A small audio frame classifier, trained from scratch.
Model: 15.6M parameters, mfcc input, norm layernorm, num experts 8, layers 6.
Training: muon at rate 0.0093, batches of 128, held-out accuracy 99%.
Data: trained on phrases spoken by 400 fixed synthetic voices, 23.9 epochs.
Rows from block 3 of a small audio frame classifier, named by matrix and row number. Rows with one number within an expert belong to one neuron, the router's apart. Each number is 128 + 24 x the weight over its row's rms, rounded and kept within 0 to 255. All counts start at 0.
Before each expert's rows are labels from the 100 clips, of 14976, where the router gives the expert most weight on average: "responds to" is what is common among them. Only what is clearly more common there than usual is listed. The data: phrases spoken by 400 fixed synthetic voices. In brackets: how many of the 100.
# router: router (model.blocks.3.mlp.router.weight, 8x384, trained with AdamW), inputs 0-191
# up: expert up (model.blocks.3.mlp.up, 8x192x384), inputs 0-191
# down: expert down (model.blocks.3.mlp.down, 8x384x192, transposed), outputs 0-191

# expert 0
responds to: fast speaker (69)
router.0 [135 145  72 136 132 138 125 100 159 131 119 150 128 121 123 129  91 188 105 174 108 117 144  96 140 171 131 144 118  99 111 118 126 141 106 119 100 102 137  94 136 134 172 146 128 159 107  74 112 157 108 122  91 121 106 119  73 119 101 112 183 137 147 109 140 154 122  88  73 123 119 142 171 126 123 142 115 150 115 110 118  95  85 105  99 147 109 100 161 134 126 112 125  90 106 115 117 138 122 119 126 158 148 122 149 117 138  77 178  98 125 159 150 157 151 123  84 111 103 129 152  91 168 115 130 156 131 157 165  96 157 102 123 143 182 126 132 123 112 124 118 176 125 102 139 123 119 173 120 125 105 124 168 140 159 126  82 103 131 103 148 150 153 139 106  94 107 171 158 150 128 132 146 119 128 150 120 132 120  78 123 102 111 149 141 138  91 159 150  98  95 174]
up.8 [140 113 105 105 114 149 110 178 127 160  92 149 117 164 143 123 135 134 175  71 177 143 125  76 131 143 120 116 156 129 141 140 176 125 140 139 119 174 137 172 112 134  93 146 118  85 137  91 138 145  72 183  82 138 106 131 147  95 166 132 133 118 129 103 131 118 135  95  90 116 133  90 127 118 134 114 141 137  74 109 108 142 132  84 165 149 100 119 115 157 150 127 148 138 134 124 136 112 163 109 139 148  72  97 108 146 142 112  90 114 106 123 148 102 133 112 127 108 137 119  92 123 127 129 126 141 141 204 129 145 136 129 120 110 102 155 139 113 125 133 116 185 121 120  97 122 207 150 100 145 100 179 134  98 125 123 102 113 127  93 119 119 146 104 158 144 134 114 181 154 100 170 148 169 134 109 173  91 117 136 104 143 135 111 137 139 110 118 104  96 119 142]
down.8 [153 144 144 126 138 125 155 112 140 143 147 119 159 131 133 123 133 132 101 121 122 149 169 136  85 127 112 142 150 148 112 161 135 155 163 113 117 161 132 179 124 124 133 121 137 136 145 137 158 168 112 164 123 169 160 166 164 112 123 118  93  81 119 100 113 113 148 115 165 141 137 132 149 132 127 156 121 135 152  96 139  78 171 144 148 119 141 121 153 131  88 136 165 126 133 128  92 115 129 127 100 117 104 105 127 140 153 155  98 187 135 115 158 124 159 139  99 109 152 103 112  94 108 160 143 130 160 138 117 151 193  92  80 170 160 107 145 139 111 119 155 124  69 153 163 135 139 136 128 130 132 127 121 106 112 140 110  67 142 109 113 126 115 155  97 117 143 124 125 146  98 141 136 162 149  75 127 125 127 128 115 149 127 122 154 112 128  77 129 166 142 140]

# expert 6
responds to: /k/ (85); /tʃ/ (65); /ɑ/ (61); /ʊ/ (39)
router.6 [136 135 152 145 152 168 157  92 168 112 166 146 139 137 120 112 118 176 143 148  76 105 138 106 150 143 128 131 140 110 125 111 123 164 117  90 102 127 134 136 141 177  98 106 128 149 118 103 145 160 150 110 136 138 138 139 164 186 145  95 118 124 180 108 127 153 141  92 105 107 133  96 136 123 125 183 124 128 107 100  99 147 121 160 173 176 142 145 139  97 139 109  98 151 104 119 144 134 114  96 161 153 142 135 129 137 139 136 135 130 134 104  91 112 167  93 148 133 116 126 104 151 139 101 102 139  91  94  86 118  97 117 110 146 126 129 120 112 140 139 104 144 105 143 106 152 127 140 158  94  74 138 130 100  79 108 112 183 134 114 154 154 143 142 110  98 107 161 134 113 103 114 115 183 115 122 156  99 152 176 132 103 111 160 105 103 108 114 165 130 123 154]
up.8 [ 81  81 136 172 137 111 117 170 102 155 130  86 145 203 175 168 179 115 123 135 119 147 153 126  91 179 137 116 111 118 100 151 138 127  92 102 141 127 112 102 136 145 133 161 131  76 122 122 149 113 126 111 169 107 147 149 115 100 138 152 160 107 165 143 102 115 119 158 126 155 139 138 192 207 121 123 115 113 103  87 125 131 165 146 133 172 131 106 142 110 121 148  74 144  96 111 164 130  93 148 109 109 120 113 140 164 136 127 136 146 143 109 115 150 133 145 104 121 148 128 118 103  82 120 148 134  95 126  97 123 107  98  70  92  99 134 112 112 150 105 122 108 133 124 171 123 134 133 126 123 127 116 120 110 114 106  75 151 196 145 104 122 118 113 148 109 147 114 152 141 174 158 140  91  97  78 109  95 125 110 117  95  90 170 131  92 134  86 146 149 163 141]
down.8 [116 119 121 147 129  98 132 148 132 145 140 108 103 130 151 157 169 110 109 120  71 158 136 148 103 166 149 132 151 106 108 155 154 114 102 108  86 140 137 145 135 106 111 154 135 106 106 141 142 141  91  86 124  55 149  93 117 136 136 139 117 127 163 140 109 154 161 112  95 113 167 111 174 103 148 118 130 107 125 114  96  82 142 168 134 158 168 117 130 133 105 125 122 140 155 130 121 145 105 172 129 139 136  32 122 137 152 157  92 190 141 128 120 150 103  98 109 137 126 123  98 125 147 109 130 148 139 135 140 161 136 126  82 129 130 122 124 104 134 132 153 106 139 115 155 124 147 114 136 167 140 133 169 131 115 147 151 134 195 109 144 122 148 135 140 158 128 140 126 116 154 122 156 123 130 111 128 111 167 125 115 106 119 101 114 123 128 130 123  90 157 126]

# expert 3
responds to: pink noise (70)
router.3 [107 136 164 104 129 174 156 116 125 141 123 132 103 116 112 130 152 156  95 137 162 108 119 120 112 102 147 113 125 166 115 111 108 139 123 141 168 110  81 133 149 117 122 132 120 110  98  94 117  99  70 116 118 122  85 109  97 110 158 107 155 140 118 110 155 147 125 119 167 146 151 130 166 123 157 137 126 145 168 192 184 158 189 186 167 145  95 143 123 109 109 136 132 159 108 104 127 145 138 196 130 167 138 117 170 129 140 122 156 114 203 124 107 147  82 103 115  95 138 123 140 132 110  87 165 153 137 142 119 107 110 109  92 146 116 113 140 152 126 108 121  83 128  72 142 116 165 170 133 137  86 113 125 114 139 127 125 141 113 122 143 152 110 112 167 134 126 139 109 124 161 145 145 107 119 118  88 116 140 147 154 101 101  79 150 126 143 144 117  94 133 159]
up.6 [108 118 140 118 105  98 129  98 156  94  99 112 117 159 132 158 172 132 164 139 122  96 144 141  92 140 141 101 140 102 136 134 140 132 152 126 125 100 125 112 120 175 111 107 128  85 162 112 136 119 134 151 148 129 156  97 108 201 151 149 162 132 115 150 107 147 143 139  71 107 103 124 118 134 134 100 106 162  91  85 161  97 103 128 136 181  98 144 118 129 152 127 107 112 128 157 102  95 139 202 103 117 105 130 151 150 195 117 101 160 147 117 104 142 105 123 152 101 141 122 121  91  83 127 122 126 100 146 128 149 137 133 128 146 150 141  81 151 134 117 127 145 138 117 125 148 175 167 114 118 119 131 159 150 127 119 116  97  97 123 166 145 115 147 105 137 126 170 131 111 133 134 148 127 134 140 134 147 111 186 125 168 146 105 104 136 125 100 104 168 170 133]
down.6 [151 102 116 144 143 163 110 180 120 132 103 112 136 141 127 114 143 129 108 102 130  90 161 123 135 114 125 133 130 133 160 102 113 141 120 130 201 156 117 121 116 132 153 125 121 118 148 116 173 165 110 135 163 158 167 125 121 111 135 142 125 139 101 122 134 153  87 122 165 107 107 122 127 119 139  75 139 131 165 123 116 103 104 128 116 140 123 133 122 141 199  98 155  88 126 138 117 124 113 163 125 129 129 174 151 152 169  95  99 109  87 128 117 136  76 131 144 149  91 144 136 127 105 132 140 104 143 131 140 141 128 143 147 132  89 117 155 103 116 131 118 125 114 149 136 130 173 118 104 108 142 153 159 175  99 142 133 167 110 117 127 138 117 148 156 112 176 124 148 151 128 209 140 118 163 113 171 115 129 115 131 108 189 157 152 118 108 104 120 168 132  95]

# expert 4
responds to: /oʊ/ (91); /u/ (73); /j/ (34)
router.4 [112 151 100 140 133 111 117 113 120 149  47 124 112 139 142 156 125 124 127 124 157 129  93 174 122 145 139 157 113 127 124 157 137 101 136 170 136 100 149 148  84  99 157  75 147 145 151 133 157 106 124 112 134 120 133 145 113 116 114 146 107 133 122 128 127 143  95 183 114 130 128 154 109 155 119  95 136 122  91 121  84 116 130 145 100 120  81 126 108 157 137 132 164 143 151  88 106  56 114 149 148  76 131 102 119 127 113 137 122 120  86 103 133 111 106 117 137 152 138 131 151 130 100 115 154 107 111 135 116 109 119 122 134 114  92 153 148 178  74 100 128 111 141 108 116 120  86 110 119 115 134 143 151 169 139 133 112 101 127 137 104  96 110 106 100 153 116 151 128 138 157 109 134 123 114 144 105 140  47 118 121 129 100 146  87 144 162 131 108 110 152 112]
up.8 [123 128  92 116 152 159 111 133 107 110 138 156 140 120 126 160 129 121 141 154  89 165 112 154 176 138 109 149  87  89 150 120  96 141 109 105 135 116  55 101  95 138 110 172 137 123 167  91 133 134 109  77 140 117 120  67 109 124 114 136 109 125 121 125 135  92 113 112 108 148 124 100 128 130 115 121  77  92 127 120 169 128 146 141 128 141 119 155 165 124 122 111 125 126 139  87 143 116 128 133 140  97 153 166 125 133 144 146  87 118 143 170 114 160  87 169 145 102 124 137 172 125  60  86 115 128  93  91 100 104 125 131 145 122 144 155 157 120  72 106 135 137 148 165 115 149 159  97 159 120 128 105 124 138 108 133 134 164 149 176 110 102 106 149 170 123  92 105 117 101 133 116 138 137 155 107  85 140 133 129 111 122 163 109 123 162 152 101 131 128 119 106]
down.8 [121 170 135  85 127 104 103 149  88 136  97 114 100 151 113 147 127  91 127 128 135 153 121 164 108 156 106 115 137 154 142 104 120  85 111 139 108 106 151 123 144 122 160 156 135  88  74 166  94 151 148 140 113 145 185 108 153 118 124 117  93 154 103 160 155 103 113 123 131 159 121 144 112  96 111 138 104 164 126 104 122 141 146 133 133 103  84 159 114 113  84 156 153 116 114 147 104 127 120  97  52 148 134  28 130 116 129 130 113 114 133  91 168 122 138 126 145 117  95  96  90 171  98 181 125 115 141 106 132 117 150  99 174 101 155 134  94 126 112 133 116 162 151 174 104 128  81 178 128 111 130 133 109 140 141 124 157 105 106 141 105 121 138 120 110 113 154 131 144 121 113 121  67  80 159 147  99 137 163 121 126 100 132 161 107 120 115 129 100 125 141 127]

# expert 2
responds to: /i/ (87); /ɪ/ (86); slow speaker (51); /ŋ/ (40)
router.2 [113 125 156 100 118 148 153 122 161 152 101 107 130  97 124 131 115  75 170 153 158  98 121 134 151 164 138 135 147 163  90  89 115 172 128 143  97 180 118 181 134 157  96 104 123 116 131  96 126 120 142 185 150 123 129 141 127 182  99  64 133 125 126 138 120 122  97 141 118 156  68 112 119 150 147 120 147  98 102 133 103 139 154 112 145 104 121 147 138 119 180 163 164 134 130 146  95 156 107 151  82 133 144 127 118 105 140  87 142 119 130 107  72 132 132 107 165  82 129  99 126 147 136 121 145 137 102 132 100 127 147 155  90 189 129 149  85 124 156 121  94 153 120 155 121 139 120 114  97 112 160 116  98 161 103  96 143 155  80 142 154 135 148 122  75 121 102 139 165 117 145 125 145  93 101 137 161  75 108 140 123 137 154 136 103 160 122 159 118 151 141 112]
up.8 [117 119 148 117 136 109 107 121 141 123 134 112 123 111 148 131 204 119 140 133 147 131  87 101 111  82 125 146 133 119 122 123 159 177 141 131 140 156 132 128 147 142 103 117 135 119 117 111 137  71 137 108 145 113 145 126  95 120 110  82 129 121 115 105  96 149 166 114 149 112 139  96 130 131 155 122 155 128 119 122  61 134 115 113 176 119 116 129 123 110 138 116 113 105 130 140 141 105 144 143 124 144  98 164 156 132 118 122 138 112 117 109 145 120 151 139 101  88  93 164 114 120 184 137 167 115 135 132 130 138 131 123 105 162 185 128 134 112 158 128 146 155 129 121 134 105 119 166 131 149 136 163 119 120 120 152  77 123 150 173 117 105  91 117 189 147 133 152 152 101 135 146 143 102 117 128 115  86 140 168  99  80 119 108 107 139 142 178 148  96 126 135]
down.8 [105 141 152 149 111 131 156 135 130 136 163 100 164  62 127  87  94 147 160  84 133 114 151 149 125 141 116 125 135 156 113 125 127 156 124 150  97 122 143 157 150 140 113 118  64 155 139 124 116  87 134 122 151 153 114 155 140 120 143 125 102 153 133  83 104  91  74 133 142 153 128 115 130 109 115  92  96 100 156 124 137 150 114 174 173 121 111 123 131 102 129 127 134 145 118 152 150 125  96 120 103 130 129  36  91  95 118 148 158  68 140 110 135  92 121 126 135 148 101 119 134 177 129 110 156 111 133 145 137 113 129 121 153 174 118 145 132 103 151 111  67 118  80 112 134  99 186 117 140 136  88 105 106 117 178 104 160 140 123 149 126 153  92 123  92 113 155 130 126  92 120 118  75 126 107 158 126 112 130 126 142 162 101 130 176 144 132 140 139 157 133 107]

# expert 7
responds to: /æ/ (90); /ɔ/ (66); /p/ (61); /ɛ/ (61)
router.7 [177  93 131 129 116 133 121 152 108 154 182 117 168 118 122 126 145 110  86 106 125 106 136 101 132 133 101  89 159 130 196 141  80 131 126  85 142 100 121  91 142  98 107 170 151 104 128 141 149 133 115  98 135 140 162 118 135  90 129 166 112 175  96 162 107 119 159 114 141 115 159 102 172 104 104 112  54 150 155  93 146 143 114 171 128 127 144 121 108 126  99 111  96 132 141 143 154 131 125 107 108 131 131 140  86  97 124 186  85 145 144 102 153 110 104 112  95  91 152 168 102 125 106 127 134 108 169 115 109 175 116 134 136  71 131  82 148 109 148 157 144 140  97 138 102 149 134 133 129 173 151 107  90 119 128 125 141  88  99 146 134 113 121 123 139 142 180 108  99  87 126 157 112 118  99  70 163 173 213 134 113 114 109 123 147 126 148 150 104 104  84 130]
up.8 [123 114 146 116  97 123 142 147 103 120 129 133 123 118  91 189 139 154 130 113 135 148  97 172 134  94 133 125 110  78 113 145 121 125 134 155 145 108 147 125 137 120 116 151 133 169 103 119 135 100 117 104 151 154 151  96 138 138  69 114 138 133 106 125 181 127 125 130 130 120 186 102  66  90  81 107 103 143 176 124 125 103 176 124  81 118 134 139 103 108 119  92 119 175 136 140 127 147 160 120 143 102 151 161 128 131 117 117  89  83 173 131 134 122 146 120 117 143 115  97 123 128 155 150 124 149 142 122  94 138 146 123 141 150 139 107 158 138 139 123  96 143 150 112 137 127 186 179  69 104 108  94 183 111 100 109 157 140 130 172 118 199 111 154 155 134 135 126 131 146 150 136 119 153 142 125 140  82 136 151 125 140 148  91  82  87 133 130 120 143 104 136]
down.8 [123  94 149 133 151 136  89 114 139 101 114 105 133 128 109 106 117 133 138 113  67 129 134 147 137 116 140 139  96 107 136 116 106 142 155 122 127  97 121 131 141  96 119 131 139 134 138 136 140 158 134 144 133 118 118 122 129 157 143 143 145 127  89  87 199 104 122 125 112 118 118 158 111 141 114 135 113 141 136  91 157 145 116 116 163 111 113 118 113 105 116 111 131 127  81 116 154  92 132  67 173 150 132 134 119 130 144 118 132  83 111 132 148 124 139 110 127 115 138  93 129 130 127  80 136 133 160 119 150 106 135 149 147 119 111 170 114 140 123 119 181 126 109 131 129 108  32 142  89 134 117 138 179 145 119 172 124 149 131 113 152  97 142  88 136  96 105 127 137 137 116 136 154 195 104 130 114 133 178 149 139 127 124 141  86 117 133 115 126 122 156 109]

# expert 1
responds to: /ɑ/ (96); /m/ (64); /ʌ/ (45); slow speaker (42)
router.1 [147 140 103 129 155 128 112 121 112 123 127 124 138 173 127 149 156 150 130 131 130 143 136 189  83 110 159 114 150 110 126 113 150 116 135 124 130  82 145 118 117 115 161 113 110 144 135 143 118 154 136 113 119 131 110 101 132 146 126 176 109  89 123  96  81 113  91 132 161 131 152 130 111 105 159 100 134  91 113 140 114 139 175  58  97 105 110 124 137 138  66 115 139 129 164 122  95  83 157 121 128 128 135  93 155 162 144 110  90 150 111 136 120 123 137 135 115 175  98 178 142 103 145 134 150 109 156 133 151 134 114 148 150 143 108 130 102 140  89 133 143 101 132 142 176  96 140 125 112 153 147 162 143  69 168  98 114 136 133 128  85 123 122 121 154 137 103 108 120 194 128 102 105 156 167 136  79 177 183 112 153 190 122 134 124 128 107 109  89 122 131 136]
up.8 [154 113 105 145 110 157 130 141 137 127 136 121 138 128 141 162 155  92 147 116 122 101 162  83  99  90 123 103 122 108 105 126 164 164 125 100 100 150 135 145 149 129 156 136 122 116 142  92 145 115 104  95 164 108 101 146 103 133 124 185 138 130 128 145 130 121  67 100 129 114 116 136 124 114 104  89  89 164 119 118 128 133  74 130 144 128 120 122  94 135 124 105 122 162 130 137 156 124 104 183  99 130 149 104 149 143 154 141 158 158 164  28  86 117 109 126  99 129 158  93 127 136 124 126 131 122 109 129 120 101 106 117 128 120 175  81 133 125 123 116 157 172 124 135 137 119 131  93 119 136 114  95 130 154 151 152 118 140 155 129 147  85 137 152 142 135 112  74 161 139 115  96 116 121 100 115 179 141 141 151 126 135 126 144 141 153 120 122 118 134 134 111]
down.8 [119  48 123 132 108 100 143 152 130 138 145 129 142 111  81 107  78 134 117 132 167 125 120 141 176 140 127 147  95 154 115 137 150  85  98 106 120 139 155 129 141 142 123 120 114 140 152 147 166  94 125 101 141 148 113 129 145  93 111 105 129 122 128 123 133 135 150 138  87 156 162 150 123 110 116 134 130 177 129 124 153 150 122 113 115 151 117 113 138  74 166  93 148 107 113 100 120 117 135 131 111 120 118 179 141  93 122 150  84 106 128 133 117 131 116 117 115 124 138 153 167 130 130 110 116 129 123 123 138 171 112 118 118 121 141 131 155 121 101 122 149 122  90 140  81 121 103 115 146 150  89 133 128 101 122 121 165 134 121 139 107 110 175 156 114 110 140 134  89 108  86 147 125 139 150 166 104 123 155 119 101 112  89  96 145 110 105 151 126 121  99 120]

# expert 5
responds to: /ɝ/ (94); /eɪ/ (71); /ə/ (70); reverberation (70)
router.5 [116 130 143 120 135 120 107 153 129  91  90 161  99  99 133  89 147 104 113  82 117 159 146  85 128  96 107 123 116 121 149 168 169 134  85 117 126 174  67 137  96 135 118 160 145 134 169 185 140 108 127 114  87 113 114 122 136  95 162 153 113 131 145 150 149 124 135 145 138 138 112 126  76  61 122 110 128 154 188 172 140 131 109 121 133  93 145 132 119 150 113 113 131  76 149 116 159 144 141 104 141 106 102 134 123 123 113 114 160 117 131 135 150 110  98 158  88 160 165 114  95 139 159 151  95 144 113 146 135 142 109 110 180 127 105 102 129  78 164 129 101  92 145 113 145 123 146 122 156 114 112 117 123 151 113 151 136 126 124 112  93 175  94 124 163 126 182 119 117 121  87 152 122 158 124 162 121 105 124 151 117 125 159  91 143  91 127  80 119 189 179 114]
up.6 [132 121 122 110 104 139 114  92 168 132  84 116 145 104 156 150 118 145  92 128 152 152 124 110 111 143 172  87 173 106 143 139 132 110 116 139 124  97  98 132 122 128 144 132 108 165  80 150 125 117 123 137 143 137 138 122 106 141 150 118 104 138 131 136 132 130  66  73 134 160 112 163 174 158 140 102  95 109 129 175 149 146 141  99 105 176 132 164 123 140  94 140 183 158  90  90 127 199  99 130 124 116 153 128 155 150 145 133 107 129 154 115 158 131 127 144 131 116 125 103 113 116 116 105  92 121 151  94 170 161 149 135 155 117 112 154 115  98 121 147 110  81 115 115 127 109 136 100 105 113 118 123 145 126  76  91  98  58 151 131 171  95  99  97 136 122 157 130 140 147  81 123 149 116 143 129 139 121 171 180 172 151 110 110 119 137 129 144 127  94 168 112]
down.6 [132 132 123 135 142 139 113 124 151 113 156 106 145 105 105  75 124 134 109 160 109 128 113 110 112 111 149 129 194 165 133  96 120 146 144 105 150 120 123 103 160 123 141 118 151 113  88 142  92 157 117 102 145  99 125 153 131 112 119 117 125 142 171 127 104 155 120 123  95  68 123  96 148 111 156  94 129 147 144 134 169  63 143 118 125 122 130 119 116 194 143 122  85 116 177 103 149 126 134 112 122 167 132 121 145 115  67 151 100 133 164 135 160 108 107 127 139 121  96 122 100 106 123 134 108 133 173  94 132 114 132 128 149 143  95 124  96 145 149 154 187 133  69 119  96  85 142 148 133 119 136 111 130 171 110 123 115 104 114 123  82 132 117 107 153 161 129 129 123 122 166  97 146 125 128 104  85 161 135 131  96 129 179 137 118 100 142 124 163  87 159 167]